Rows from block 3 of a small segmentation model, named by matrix and row number. Rows with one number belong to one channel. Each number is 500 + 50 x the weight over its row's rms, rounded and kept within 0 to 999. All counts start at 0. Numbers have three digits each.
After each channel's rows are labels from the 100 images, of 14976, where the channel reaches its highest value: "top examples" is what is common among them. Only what is clearly more common there than usual is listed. The data: short English words printed on busy colour backdrops.
# convs0: first 3x3 conv (model.mid.1.convs.0.weight, 288x288x3x3, each kernel summed), inputs 0-143
# convs1: second 3x3 conv (model.mid.1.convs.1.weight, 288x288x3x3, transposed, each kernel summed), outputs 0-143

convs0.97:568523497467505440516528535558517423470466493497391490500497593434483444454485456455415583573433566492608447513461540540491482424514641489559495532498521454486526420504558464508500557596517455529581599494554588514481556553440475450483485473445568548547497465510497426516524492601580458602505567487451539526427511537494581460488408447472522485407486514544570409484454485564567445456487530429525524446453431406451508533547469520544478
convs1.97:440458472468497532553454467479485545468533545427446500599589514489464423557492421570448585489494482482406457472487490524447431444477543468509471504417451472539463474499374475475517560527533554502492451460462439511551540492490515439465572542497452612394511552620543594491507511472454506482438513568381401544544530511554410565489476579452570521465461553525526571502594565551506539405420431447573561440495447575541526521509538426548585
top examples: the letter y

convs0.199:401525413524485635469401590460508478499468579556532508443518444478388572458526529479514377507476527431490574499492587515449447446454539545498543409444452575469460496530520598507522426510500480576521505440514486493480563510509512585491494424489410560539548551430493501497566488420507498532423473536602558501524467463515483561482500422462424434508468537395560413467544481452551448517463415421463425535492582458443433561500499456384596
convs1.199:477504417451352438485460501491466481432537479499553590453493553575500452423463455549581478577458357450502556458495457484475472600493555563642391510463642457539496559540542479462490488556538493535544558445441563504556406528519523494483495415495462497536491482525525466608482447564463587479530391511495528494475545453521538526444515505559542486498497450413512440550443471581514461497378540482579562565494500567491471541547472496566528
top examples: the letter k; the letter o; the letter c

convs0.198:482530523518338486487543621521502484580499475534453510439543518486458545492497482545475411511443513454441498572544581494467540426562533473473472500479461465662486476554481459494513511454444508396455585629442457470471449505444473550416469524519553488506453463616501568533500475480542463442573433522472548581448494521428525491490574581416561468442550499517513525423567439518436530474523455441569554524569491461476501548493462530520532
convs1.198:567531510598473428486557486481464528456529587525510488457624536463450417519584451534475461398510485417466523484528462528549498527451478479556552532490588467495451559529524560566480472528578534525546484515531488407510441594431513603463573519474499512531462521493476552570505450477482567565510491506592531503436516419535559450542504505510478517550542587476518388491400569413517495629556493486503492499542580542517524433442382465549413
top examples: bold; the letter o; the letter g

convs0.202:470515528574476480431526498526462423522539485466511469480488439531535482527532545519483534539470448449534484421576455528460530446400592442553490448552483398525487525459489557463497517435503495468525560503441559511474530575549500529512517494523528550511412423488471592453496510532479439474441461497428506447524456543372533522541481479434523506582456429561560559427370449468468503600506507519488557514519486381470448411462449514484554
convs1.202:542420579536417475543488543486556499558469461544511552637567547430547557483423414428594453512535453494464523539529394555488542577530468509541538566577432405492501505460522479530589476535506476494491545456497492490580517456550381449497471504442469528459570335456446412538500440509434537524515546449569595434529531539581416445442555472565481487446460598487520413528476506508496494442592488513446506393522513497445557498530475537454486
top examples: the letter d

convs0.172:489456505480511584540541427506401620493500485523480514514569479470503530524440460526568492501493467524449579460472532401694550446527529617442547460551535533395520496541493487508558499538576536434434495458477560481460445426475495428456470521538545529486583554441490542534533527503562410474419500550568463588496444543528536485528565520531476466496484608492508513371482384494468475595448488456456598423492427429457498530428576654515574
convs1.172:510528594559515499499494364508445552497609465443557635566504484494445534539544468518488485428507558506503584495496376552480519498479431473555481470484449601606426429536575475441528476505564487512483523435511413481484511476529457479408539513473504591505615454605480524508593501468421511602477501567545474529513491475534449534458434458482584614508573495470490415551514432530473426430501523552423498646441533468513537523414408435587436
top examples: sans-serif

convs0.208:575476568544513531453476550429443525425452529586595526490427498490420470498519564541607609413427485545470516543510521455513444596480562452515429536336538491485567559483560387554440515435391445498586547491428484474505535491468506468556480522447367542478431442496492422406560530510505543440376545506460456421527489520478447505441531455435556466648463421489481590446434440514521491489516535492525554544443450504482541503431439518459465
convs1.208:551536523466479412470529444534453528407525385577494479430446445472593614572523440558392539546556499555610646580478481528544551449521582513480491485551518543582494533579464565513472509539516436564485436541499456480523348541570463494505569412582467420488468526558435524461407534492502500449523499486537487523509626478559456434542508453444525483610441467430532476490470503507455500562555453546503491536445491454490474532523515449411508
top examples: the letter k

convs0.217:409604476423449516522580599468447384474455503585559523489463481543470454491525460509475444531514495513467574547483540522489492530525456541465581492473461510502486573424468475595471464446423556514521441455568530495455436459490515445476361438434634528499528589438427491465590510463488437528459488549567508461532540497353532529468447432435478521467547512594479495486509495577497477497460474620469562510462533462612502539523446544472483
convs1.217:553603573501540500480481510455535496530475437548445455502538526518588543481547517491522530430619490607576491499559498547436510451378552469562506526445551606461504566454520518494553565412536526550462560515501497532530500500494475408512459449575485558487529466476449562467531545586537522495428439516587527520523629458454535518488501482522471545483498486550629498552467568520442427423481436548503521510532558481509667545563434481484544
top examples: the letter c; the letter k; the letter s

convs0.50:485515466505505415554445458495495486522448523450487561504523483444479500475467499554510421452462523504497544519456554522563567506534515509505591514448466522540425528496465490448399555512480532513495512546472507454534602460446474406548497468509435501461533509548485462485578480568515499483558558470528520439519538568469578493551476548527497443467491512468582471441476473542438490447525510488620478480391526473555500523434553417405556
convs1.50:517531373554538488622596541525552490509485409517575621518464442507482620500503448521513475459470491485491473570558480486566497529536471526441484414570414469471509436521542472499433505514513521508496518541523509430368460423547509487458451415521550497575491518442496500445451493415495493406554454459477559480581459557466494546523487433584539483586456535528509555554480462446578458484495501494471510555510511525424435468444565553529471
top examples: the letter e

convs0.280:518515550504502621581543437466509637494479512543478565497524507497623556513460459566514549473507504525486563476528495521472550530531511503502613549494567535409586489521381528460583509533467489508504464350527491545520413549538523544424612432484526522538475594420447434577518481554456454559544483531536433519523450473505460547517567529487482474465483438451471451474531443485490583472431503553507530514437428446485510567424474457446495
convs1.280:469459387424484529565478477492493536532442514458534532509465455519519543472434443498533572491478489445502568503499414452505508562506475524469497462473445511557444406481529422440506466540501522445512493517464505519434453448434533515482536466433534585467543555543588468491489563490519559439507388477494438545468504425488424541506591527504477505484450509464525579488417487430503548499546516460488571528495429406493392464471422538487562
top examples: the letter n; the letter i; the letter w

convs0.31:503544540554595531544444489492491510481487499482505491576455399480487615452548469540489568555529466431536412485494386431483495501461599495441438553509521483492494419426498465525510448517481496488495534422530585578497500553503483420512431521464491486524548507457510479475580556514420410450552425492540516472435552460556549418455507461470479451530474382521504477493424562624496483498531435474587444413467460513469578553476473514479495
convs1.31:521518512593497417461562513515584533451595639483526470604545535486552455472479591546521509493561578495435522536497505556514484540461469461456409473507469510497483522503425525471543441422536407443541489512544508411486500506521584563474536492468467485551404498467398445434498416507449487514473517433463451412479430571517439448505460523587497590403453534543447530523409522470488534582535536537506550437492590484577402415507452421451386
top examples: the letter d; the letter n; the letter i

convs0.46:509526662348486496537622480511450431409469585426470451592490636499491558487458519434476477468551519595477445487474531527536541467434557552484500492471487476523519484463552486508497478559460469476550489496449574470486482488421460447435522542545446515551437537412511443479535539493504576574515585442405515483378570500469469475473529577528472530488483537550433491449457531443448512455499532445469605504509454439472563561560499495534553
convs1.46:534496488537487498514502517502570527621480510471395507511568491529498500567451488490463510527466535516466522544506639542462385492359558491531515496402539468552527518527486479510401482546507510525486511466387562476431631471529552522483562440535487500479462588491531490430413502550497505562516558509412382524532462518420466502475481503433487532465471359475545629562564546584551473481498482436550459490587463478484524465481473499461533
top examples: the letter y

convs0.273:469515400501435480569470524485512494569431504440551477371447566489574553492399531600444526397475561455455538503419542488570350528535394457432549399483573528562456473473486456516481407463534474498476503489542525481466592512615543509511525452524525533513547505574530527543543539473397513445507494476580568446525574487451524569452513544429419536469457445530450511532479482502462444554423536471553460550484552536544590455435533545421488
convs1.273:412477493499490502481509565548556490448501659531550526474554525397534488442482576470536520464516560518547490518434500463574523406427415517439507513542543461496529443548494512528597464473481452510556518555490494455462442508537541537501447594501490463580564532425462519556469511451484543499429512400514573547430431455585581526438367498495514471427520540517527510545397599549460430502436500433524544513412446514578461552544531457453449
top examples: the letter b

convs0.166:497461533492453424466497526508497466477549543418433446418525439548410550509506494573391510505537510509501474529486520505528536445588598398562490453423514486428437489466494493457430477515562525511519491611451493527508526462483547590490459514495404510526606463486391487495504463555492521435552473508492579538469462538512527575461427504588430519495477462485522538447466481501401562473512591524514496524468440548513469481520478508465479
convs1.166:492512490584439456535472398470426461495583455540684596451491568549512508520561381514519449468438551425450517526559471500535447574552482494537549507457528438501498539444526541515438517484420490550494437521413430469517416461502533497558483482482517491492519495502571456515494473486436565624473453528485587456521468428471492489616512500481563559569573617520508491490591463462491491445438511451445498563482526491571407490492475462517565
top examples: the letter p

convs0.16:462498550400512466547509498487533553478485458541551494553520479508446422512537520541478508576534569548527471447496513484500541493575491532548463541586472437518476525538539551511554467503473491440546409510511467494497477474411451475404401482583647538522419450530462523462554480527523467569473525545412511446461513439521514500500544521444548507457500472479493668485477520470420492523570544448536571488519584442526517611417471527581489
convs1.16:578463411491540502454455549504490548529435450516550462353535440473470471517596592517492475488539630443440515535488554523490496500487453488465468528482535540508531562553606483536473473437532410532448449507541401529428586480499528422501559533514501486410588405472470492544595396428475540445499496447590450515491470602471522538506419457433611448488549443522477508493536465501505456551451573541444505494556469524443542495491551484481520
top examples: the letter w; the letter c; the letter g

convs0.204:433489457554462519422607522462516478496509504504477516443463430605454480461534525506484549528474492520519508544519485542498554483429514435544593488435600546406450504443447492572494532362501534467441498441421454456507585531495464580533496422572544389490524533467453518471543542490471461531492466500511495509558618422540562576445505543488494452461533481557590502512426464562485492513545406608472549489587566537552547410461489532430472
convs1.204:429392487486472486494550495487432393534547458513586549535487520526495408548528578574480389444475460491422573418564470429557500585513525470427582514499511520508483569547468483475475519610524591508527562509566488378512518560439573543521564518493405553533489496545594531495469561445413513507464500475495537461564527392471540481507437463510606579420426471588415492499555531469497469486463582459438430528501466502520534494476467523472446
top examples: the letter e

convs0.258:506528517552504477472476520489574389486414445522488494421435478511549507474390528440463524466404465490491581459482488481423480501498395497502521484615487532470562441424472517427421522487395471505475505473504489483551441607532455463535453407536555528527489535472411504518481468459496569475494547492588489430430460517456579445481455558439538522475531497521465463457449568515485459406487481527518558465481413450591609441446535547595475
convs1.258:466560535540485426505471510501480585494535447524405469546490537555501491392562536568517506557543402478579509551545378531323530509535534579558423513509476515557508549488491607474602545529475585497488519415459558458602533558490482452474519478529537487560579463483489485525504548551491493514462481557576487582556570452403519524487472506523460530431439566423647571483481465479578448477470462505549470516502525468506622624532537512529504
top examples: the letter p; the letter u

convs0.63:474482544445603533547560619583529541493509539549409451556478537485550519456485455471543498511543514528512556519465494508475530571535560526440487527474476475426560532535496523594567534574497515541408435479586500442643519493542468463451485489443527529481457533497507484522487536533491491516508478491465409483549536559460484479414497474563511487485479525556492485539479408549513484463443547486370452461448549443517500495564429427461460
convs1.63:544494467495479534605513453481499513619467523423548508492415598610531525460507466501425495498483466552424580466467534468509560505392489514505564508442478515537419442535525540457440598594466571489564475603440563469405511548541550515478539558503493590580485592582513491526412557482578431527527529459499529514583451559549493555509503527454485427506441461471492497573492500485566526516540468517462413491560447513614531576532516464523493
top examples: the letter e; the letter i

convs0.108:547542563640543481518508564488456533516499509471521514475477474461426434487475501562502506505444454496525570509538493481520501538471627451478537466513530423589437554534391505505492587478565535535449528483485408497423533475462520518400473565500488525491515488438485530472446548484514464472607441472543585514554519480416521463525516525459438509547567446473569441509419496519498513397482512480473509521463491435423533492587495477504522
convs1.108:571527509576526485550486464434416446526458572602474476513488572455535555471512506470496516435441500543451573530490498435577571544523499514459438478499401435496528531487467447496444508528415418500551423598438508465487427425540456436518392485429508448528440504472522566474496477441501497579542453390480492456512504425534527519428552500468459506529510514448517479552412454452490436539557523495481399489519560584453528507421548508476414
top examples: the letter c; the letter i; word: ice

convs0.278:429631556452419475471565553458467460443429465453536520414481532574502522414499472519584347478548505482505500475482490454519481505569499507499488474476531606457533483493528430458569493489486598548447504483504423508451453493435491462520494474515536532495486534449472418502498495552426480568451470522565524425510503482461496515465493611393460560440517498445524473479489431600466395377430453518438547588473489492485504491525413463465523
convs1.278:585616622454535503446490503388519469556468477468566545438457449493491478523599538544483441570413443497549540573466603514529482433478472510435497529532610535546569536556496527584537484453593554409465513553565463539529609487551515501507454553523507497511473513492460501530456490488553551475497436510498520539520504479582569479589562617524486504533518468587559469435547436504533499447425440486455455515509553514489531482554495548494489
top examples: bold; curved

convs0.125:598556630507515482508408446462456545555499611502441426508528534442423449508512522390472545612567524524505453396487455522544440458479580512537482406520546552430436479500503469506563575525500575603543625408449517519437528431480493465504389443437594456488458504479487475493511562574471435526397445442506514481510565436464510526390429477436583490473420460517602523499413475570439474517567523388487496431548531476524565560455478495547486
convs1.125:566424441499552580446514447557588475529490534483469453471498485512522407513545460477490504512440468547457570426465578448440425509551568423417548540428529474447464477570487448500434539540504547494461563471451477466504485459414425530409521445493377498525426513629444474500547493504511568480588546503431493469555561438411484598528524549461514498474511429603508538489592501463500535507432412458435456508446470542464510521490412488566537
top examples: the letter k

convs0.113:569560509568482625531459609498547523566375503530502430474460558429413413442571553571467501482413447492463546490499498485523466550461579538502541479560509480475535561473459533546518530471470510483531476589467481496466515480465451372433510531458486530518496556599415495521632494514478529497523462422472492589600502468523526553481480546489507516567465383482505517498500553517455405482486550568479566539427571406461529493530524475491480
convs1.113:515491537483442480553523353573516532492513521555490578600529493448454540486453529523550387463569455453533493496570385530530497542585464543478469546448490453446493479470523413516420506564498453522479514548486513438455422462502537429508493440539476502535479487460490493559496439512546481540422521480489421414476532456549468409444570485488530564469486542415487545565478518636531483545574518497498551568490503429499550544459506544444482
top examples: the letter k; the letter c

convs0.51:507488527548603426537448498581522529490440496539509489448511495486461534459579572460564560464493464468468613490461477512460395498422464453483429432420496457455564493550394511441555480408470488451595442518427435494413468589569493417536603480477481613440453571485510586576555526541541439574483473525516519428406476534449445608503559606523488573495541571484485577461537515586522606569488563526537527540410514430513459507480530556450594
convs1.51:491477545494492576472504486521575436530534472587534503455491434557511532534522478444473533582444473507504452505424513610543485446477519481467456461583504489563392460502502396591476485453477436388466514561482561636537503523521487458520526505502498481512427538504526521387561489482583522488494512455544526541472441519607618428483492451551431445542525493510542576518355495509454527459611473512496495496475610550421508532420541466421368
top examples: the letter w; first letter capital

convs0.79:511512435449535471436496649413523449490472561548522507550336574508460383458436537492523508565460429503514452515436488449412550489421545431568540498520551475551605508484573482496452522561456545595501541581474486506478529452513548437526522562585409552509503477520464549500498498496503607456448523496505536525481489536555503536484414543536465494462586477552463455553371498469500477493413561494333492546502515445415500462601489545446485
convs1.79:472502463536523470536474535539539489512516521560446564607472469487561444584517536447452492498480541562499532569437535508519527520524567491540552543423448414529456511499476548542440434536518431477538432452556505475560546568409532516575499398408405461516437455516511511511469408542447561537520551487499537380528539459493393425555473486503396551453446596550464503509443506531561445452554469427556462522450428450495485449509538462415500
top examples: bold; the letter f

convs0.20:584515550467433497529533464433421572454587466478480464521493567486510504491562460461541499483397460488433469436477555412477452465414496521463520443497469512568479431475488427469464559548450399529452438419513474520490467509511542534474463449499521494416524521464604532513556484540436494465445460532542471476530515513521511439476490490474577553493487641441418492455417485469573395498457485482458496435504521497528511484466515525479575
convs1.20:499516475561408504506530492462457444432510483529443447478475429553431464455421563517531454400458491518562421543463616458532459555553552560512458453424538489494582617618490483535532486496442534383500517495520524543529462502459549512475487518503563513446475458445489637479464407579546427426535570463504542500391527534454520444618565492538489587489431505473507562510502478451545498528467500493457534459555570466539467470517520475430457
top examples: the letter c

convs0.255:502525486521525515532444474485538372492523570500552554462456431488439401495513580479447485409507526618456486487504477600551540553463409492477480588457456586601519568464339433614493520396554456508594503485450517539393544532499495560493594512456480601526357500531528428488421499490532473528492451469537531468511502545469501534574508533475512493483466551509477445464510493524532558514505436502515488557481480558445510431434451459565465
convs1.255:451518468570554463383487464517489560459607559635471500575553467471437505477413540538503585454499528423494539454454464490509533426510547535539448436466518462572521487537538454473499510499505454501430439459450553506568434452447474495512547516517500505502460492616659443500573482457448508490420554494480434416488450509512451554529526434448504459464447445410581547573480483514496512559490505470487529519462579470524464488495495556620486
top examples: bold; the letter w

convs0.197:464371491468532502481545491554580466497469476557543481456416454490462395598558545444466501529453518496473512474509565480460577434512586489562440457482473413546441545514446526501483445521497394481488483560515483425431497495468402482507484545553427437467540527491421480446562542526552417524522497503433424541489524445483500481444492492491500439505509590452552366479522541481564583524444503442557498553515467555508523551436486512516493
convs1.197:485436503628531517515456521505523505440537459599574494536521453617611485484464526496520507482478479469495492524496497550460487470467501400452441470653605442509491505541538390497424506515444484599622482515490448399487525502397461507491458468644462515473443517499518501412515494447529543508452557558512514481531456514471452466495520513503477517487511420534528551584451506476572578612544465485554510515532453461540515551462471406536515
top examples: bold; the letter o; the letter c; the letter d

convs0.73:537543361506500429470554556509491468409464588537476416457514490572482437391489457474486509612486541518493461495515453477506480459556540458524438463559552541503564446457560477494488548503422438517588526524488556479483456544457536427609446518427570488505471442514497472412520418479508529535533509474519566416594557545456567485481516510474427678472487479492476540533511548528471490515527427451515568589503502463496387454516515510525456
convs1.73:479507455461571602438485500558533565510513499468491540592516441413480525511543577441542485474528485520450415483526465471446423537405436479360465532434474471533505518566506491464511479521536512515509405454485523514572498408521558502358546439474513556481565537553483601425434476505505513532429558381509520552551636473424374575586484503403501519432424457531489536510530509535545564468446440499498382414440519519517523451508578394408464
top examples: the letter y; small letters

convs0.15:507457487457497553557542428478510462550530487444501503471512522509464558484451485474510507426553481543567511523560517499495497545523541563526472555496557450432465597477557567577557471514418513517457455468509487542703477533469505569534522485521425441551558436457457453472443547534458433427485510477478505515414613464515446489541512451542465454476566632448481479458463443407561566518453553503467481435467450461574419536510480449554475
convs1.15:550457539506529592460475518491518561530411580502471535485520516540496591499429506441520489345558475525475461462374544447477464466488408493447540407478468521575478470515400516409564467561615494534457553593435546524451494486485472395512532540415480523563476466427493460540587417466587454505601426568455506481425405545485481602450399540563537475546509427450502393430496461451464445524512576532454500508445444533564493457545439494489494
top examples: sans-serif; the letter n; the letter w

convs0.49:458524503520361494464387468491576480539558537532559489483543458526491486509541505493516446436515466485496522574631521497481424554516501479530560533576512494537515499523530651438504551537457526494448489510441555506574535528525430551586489472503494584505468488578486523378439524528546576481548399452486472362491485584458441482535514457504448438466573474401430505550538567567492488520526393447511515561410572521592391518492532484569489
convs1.49:561520430498449482519431469489455581545509573490510584533454494556418429503496487552499505509497474499506513434499473485456530498471508591466491543506509532594445541577530482536470392471511511399516575424581518449468599377522500498454562504601495464623581527463542506516479464448517415489455540476468477502499444512489507576615487513560526489507499510494536538590510527427507531476477428534480509509533460516427535495559621461489484
top examples: the letter n

convs0.64:525480566495448506533452456531448579467534541513562495517582636445487563531518489445552563485511521549502527519529561507545527523507501542445452563510553562487371542513500589440536566494513543507503496527516531544443451403484450628432528500555500518529595515478513516581490515507443485434568417541482552463448505470537493479521521502547444507611585484470542456527450514494504474423514441437566515384419563506446524534458497416479482
convs1.64:545555554473533490509615518460527563513547504520488493515506504492410540404576486450491403467438456438539442439511528493433481609462578514522509517458513564550520510532518471533397422487492456503471557539381503445492562553473509453483534467569670473483509453453490477512536494409537424583550469470531519584512538499539565586577435453463546493555529482515488539468533551506513544453407586588492444581529495494385409536564547595559499
top examples: the letter k

convs0.87:560454524480508524457632639561548469460468472590539415446439459513490488537488509509554543502496501510516439439516477531408492572514585506558529481469490467532426579477498454485506558455475495529466490506506512509435547458470492431527387463506525537513523529513522586420525448507569541455466461504501570492418473550505511517469472535525444526459469456537591496590586532508536529515549465621401536459514561576549433472458465534474419
convs1.87:457542516484505473545519417532540485433429447524503486436512492538451513559466488400499433414577377471453459461459586507496431499496488543488532426529530538458444516500520520422456577414531576575455509414467529527466534514470401491520424515504531453458449496449491531480443479455532501389491502517571548525454484430569552627544548541552496481522584496420457435560499504462515465619483514492549520478476417502471608458475467467432466
top examples: the letter c; the letter s

convs0.8:517500587466496513488549501548492467434511422556447496498560506480443468493539513469584472477542551439486506540557505438510512447485525521517490447455614419557488527577561478446523516481440546435501530569480530532495484532337531452442453504523467506475599476488506542457524531522484414510465553469433484476494462601443590501534597518417458450468525516494522606417558497427455606496499484498418612442581525416526459537514517526477534
convs1.8:511493493498510478557545520428479482506431451463596426482504504422490492463436481497512467423522529445417444503564489548565482504401488406516545523554488518551458450515558524463500493491622563499475447516629501462467392584518461507459453492473490558440441588429467494467481515445510630579489451558474591502428517553572505505570578496586559466575561510521564523549508439474492509479455509480559475446460546519404506492484538496478515
top examples: the letter d; the letter u

convs0.59:499517544466493503526539417519536564459436536575469520580523450562627548569524467487483550559533489523486480458490449485650485622480539509536483525537538552481528440558491551524510498612537504522480491421545505502561370460486488517476494442564552553496517548428478491514446495474454433391488582521511436578511366463461463480634605548536556480514507510526475491436487484491498431573494466478469507501437564482467487536401571476550582
convs1.59:527586506503491593479407536500571590502527505499514591480350514500518406469452541484490568447498514516603574488454505478479586532454446518438514447488495546559489470532558507438515492562470487479461486588557459502409442506456589417516546560444622530449539513460533493454506544552532418430545527517535544454611533518421517524494451537449447454518517488502464525583523536414536450510488525602475484541447458538530460564477530455547502
top examples: sans-serif

convs0.233:518485364516530500508470579632578505506567537521533452490355488495447460495444582571467501475469480519566566475509500539395448530536560459495496461521544442550452544462473548505557504466540515513521599599516437540451547524481489527516446486487401412451465549540453510431470506557485461430481563449426501472548528479484579474395473524519514402479479491498449455504463605527488454440519503451490489461595467525520535460506488421422433
convs1.233:541527438491461479485445555505561545485490494595565566593496508419553446480466497481486503460510460526611548493640519558426546500461512451528468454432433530526433535515577578490466429550565472520453496612449447511431483535540550480512596451416499440504487414545487539495492463584489406553600487496526463455479480548430514498491476413473512547525534561513431566499438554471605472543619572550471453437493471461496545443463446484494490
top examples: bold; grey ink

convs0.80:600517501633477484483512544435558443505542505480498434472483569465430479511489458501471489570437553504471485493444514525449426560506568461486436455440502414475484477483514459507487536496460550467600422405512515427380486514559429563481502569435613517489512516439428472533586546532475497557474459477518483507423526474522536528451454463432471583565522413576533507499513547540570455481433524470449478485516499498435486492595445475420407
convs1.80:454457576436510438456528513523568548627546566533493401520543482457546550461555590559454562443544553534530413527482474483526519538461432542438517515472511576569494524540465542423475547466427488456588575504527516467445409454455459479490545417485476585465500521563455590487564361579491471425467412546527513490567533506530500599551491542465403489395463459523509489497546516545484498490485487529547479492492463486535567456550469521475532
top examples: the letter p

convs0.188:593477609531587540528404528530528516485497443516513494437424493504453534456527481422519472546414395427607502459448461577507600455493509461525444381513505504466515509535507603499592564535509521481560510505552448594492554470383459494568551537461517512512413458468474522437533591455488478451430463391448506456520475420512503536461453488520436498580456497422483544545456589471455534514510532489499390514467493565494433484491444448478479
convs1.188:489554543516487468506533504516433561455470502439517520552496531515527541470536451493496548529503462485510578490532452501406430535457514434517514506445455494559472425506559482445469579458531538510431520489448412493466541573508466317609532508493449594414444484551567445467470516536525494525522431457522536496481544460432551574519510434474529547492526539595485419490518419478576553460611583499518480416490431498444548472550443403478546
top examples: bold; the letter i; the letter t

convs0.71:541523563446468537573467530587403452449523571454483549568485541404532481438522524427498518477546559532536515489537487451427501466416565422443516472525447568438374545448470461449499616471555569507472514432451618508491480460528422507562491510540428472557553454410604563521525508467432516568419570522452550567418481468475429545523541468488517459487467518580589514540350514517480455545451513562480483532422494486477505511414516485429527
convs1.71:536482566544487543517564494473594438569392493566518506503486468544504555484476426477486459467505498439522560391540534490485490522487475470553496460503539431514507452534567478446464507634611508551446452553462464499454481471613453582450493476492501460468474491450439430509518483395561449406611423498512430562514505481517554527521436531585524417474578484515452455512526544533509490559531522522515454500530540525565596490498503482580494
top examples: the letter c; the letter k

convs0.236:488509398519495562532488453572539497522495472488548585407546513506533514496445498484489473505552474468490572436499488517469478508466511478529493604466450475605575517537456437460509518553526442496452541458632528568511473460514485459565685521555559548508481514556510511506475552497567556394537556534525484506474510496491497464565469510586471546553497531554535456512556553523509593558466488601505451499509465488539571474502496423414503
convs1.236:436512401463444532563510477523446502468588504545467606588504516427535463466492572516563517512471368404447542536438454502499412483465494463583533510487488479542476484417570547584535539548520544499593430481457574491576497588451452553529528480511437509535470458501458534486424526515486523572399427490524475465472569425619486389476534522538499412468473453454482516450478506504517539544459523481498499394605473570520487399594565539489523
top examples: the letter w

convs0.271:490397602519515472498486477463494532457489484527471498457422537463627478530550473620481511389514542485539551495430453457474485533536504462493552505524465574494535430507526443463506464529519471514479423493503528463499475524502532451572559368513451558530519432511471525414498505557473587547497472487552495464571441419532428453546468449550469529507501475459512473511435437563594493389457577436551580503476422389542557434422501449542475
convs1.271:476502539503580466467546483508500456423624394598432502417445481466494475577493490529554532612477492495510516420518520508511409408529559429537489489426509427466529646426497455485473650492459502494502517470535448571525509564546523417568451478607462488465482522520484466526529479436485512481442413488445519478455540467475558439546471437451476580502567493585523475486501532561470524470463472466459446522498487423527589423557443510494527
top examples: the letter w

convs0.147:468504539533520541516510593477394498489488502475466481466462493462452584528480542537590558459629489530538525469480461528574527577440490504497620471469413450438493612503479440408469494445497548473483515556427558454449534446620507547451508523472493514523548516397541557455578440465493560479503430481550489469547594424460456501468459459505461578486500495367534453549520449501523494470499537516462416525499538495440481437456469585482503
convs1.147:417452514588416542505533471467449450382455532599511407552489484461513555421454458482590523462424424504401456414425507427574501496533463517376465548440556472501515380504448459548367392527479435539565401571497645542514452512517529485620385520490477549493494489462500500483489475430460541513537484457577536457495455433513567498564518447520561503524478515500399432543466491514492571598536607525513465511538512507459434492436478470437422
top examples: the letter c; the letter t

convs0.156:504385691466531464518540493489576434644454543469482528366479477547401477460490475527527529539425503466554512545586483510469502515513540489609376492461523461521441549502541509479490486510494541525534519519468517447489532633488522535565582556528473503537495524465530468470451582500460591577436514557497496495452554488499431471535516502519491459520544377552555479471396473549535476506453590431533517570510444518518508542480526497518568
convs1.156:553501466605512511547454503504558505548511531457576536475481568514598590536525470500548470501484578553524524549429485556552503446456479552523553488496415501444460533566415493426475533559546507535463515453452435603449544454502450442489518490381572464522491457451491452548508562466555469431505460476418530520507486510451500502451561557527478462554552589542563551413610565513494443418482487495441481485496508496629543533431542496510477
top examples: the letter p; grey ink

convs0.17:483515581490521502552529540498542442580519529484553507548510509474472510468575520539560517538457469490477516556553427472503611448538585516505520569499543473489478556456439446487459541552464537538518525475491522464492513479507524577469535563462507497529529518461453553539463463499454531522500490490482492563501506574558407449511466350504434404552483465550557517448452456467554580501499565614470548480438466454509530504541603457491526
convs1.17:545582536481549480479492488454593475538428480522475490477552556545497510444539426492515463531514503561518482527459549519578395491318454478408485480541538463485532455439572562535498399482417422529597451535508479491384527540476472563528492415478479448522475471566419454506504533496518662520532481470572450524521461504505481513555602510472459403550581551566428545529442525527406520520618490506486491431527482546538437430463592522443384
top examples: the letter c; the letter k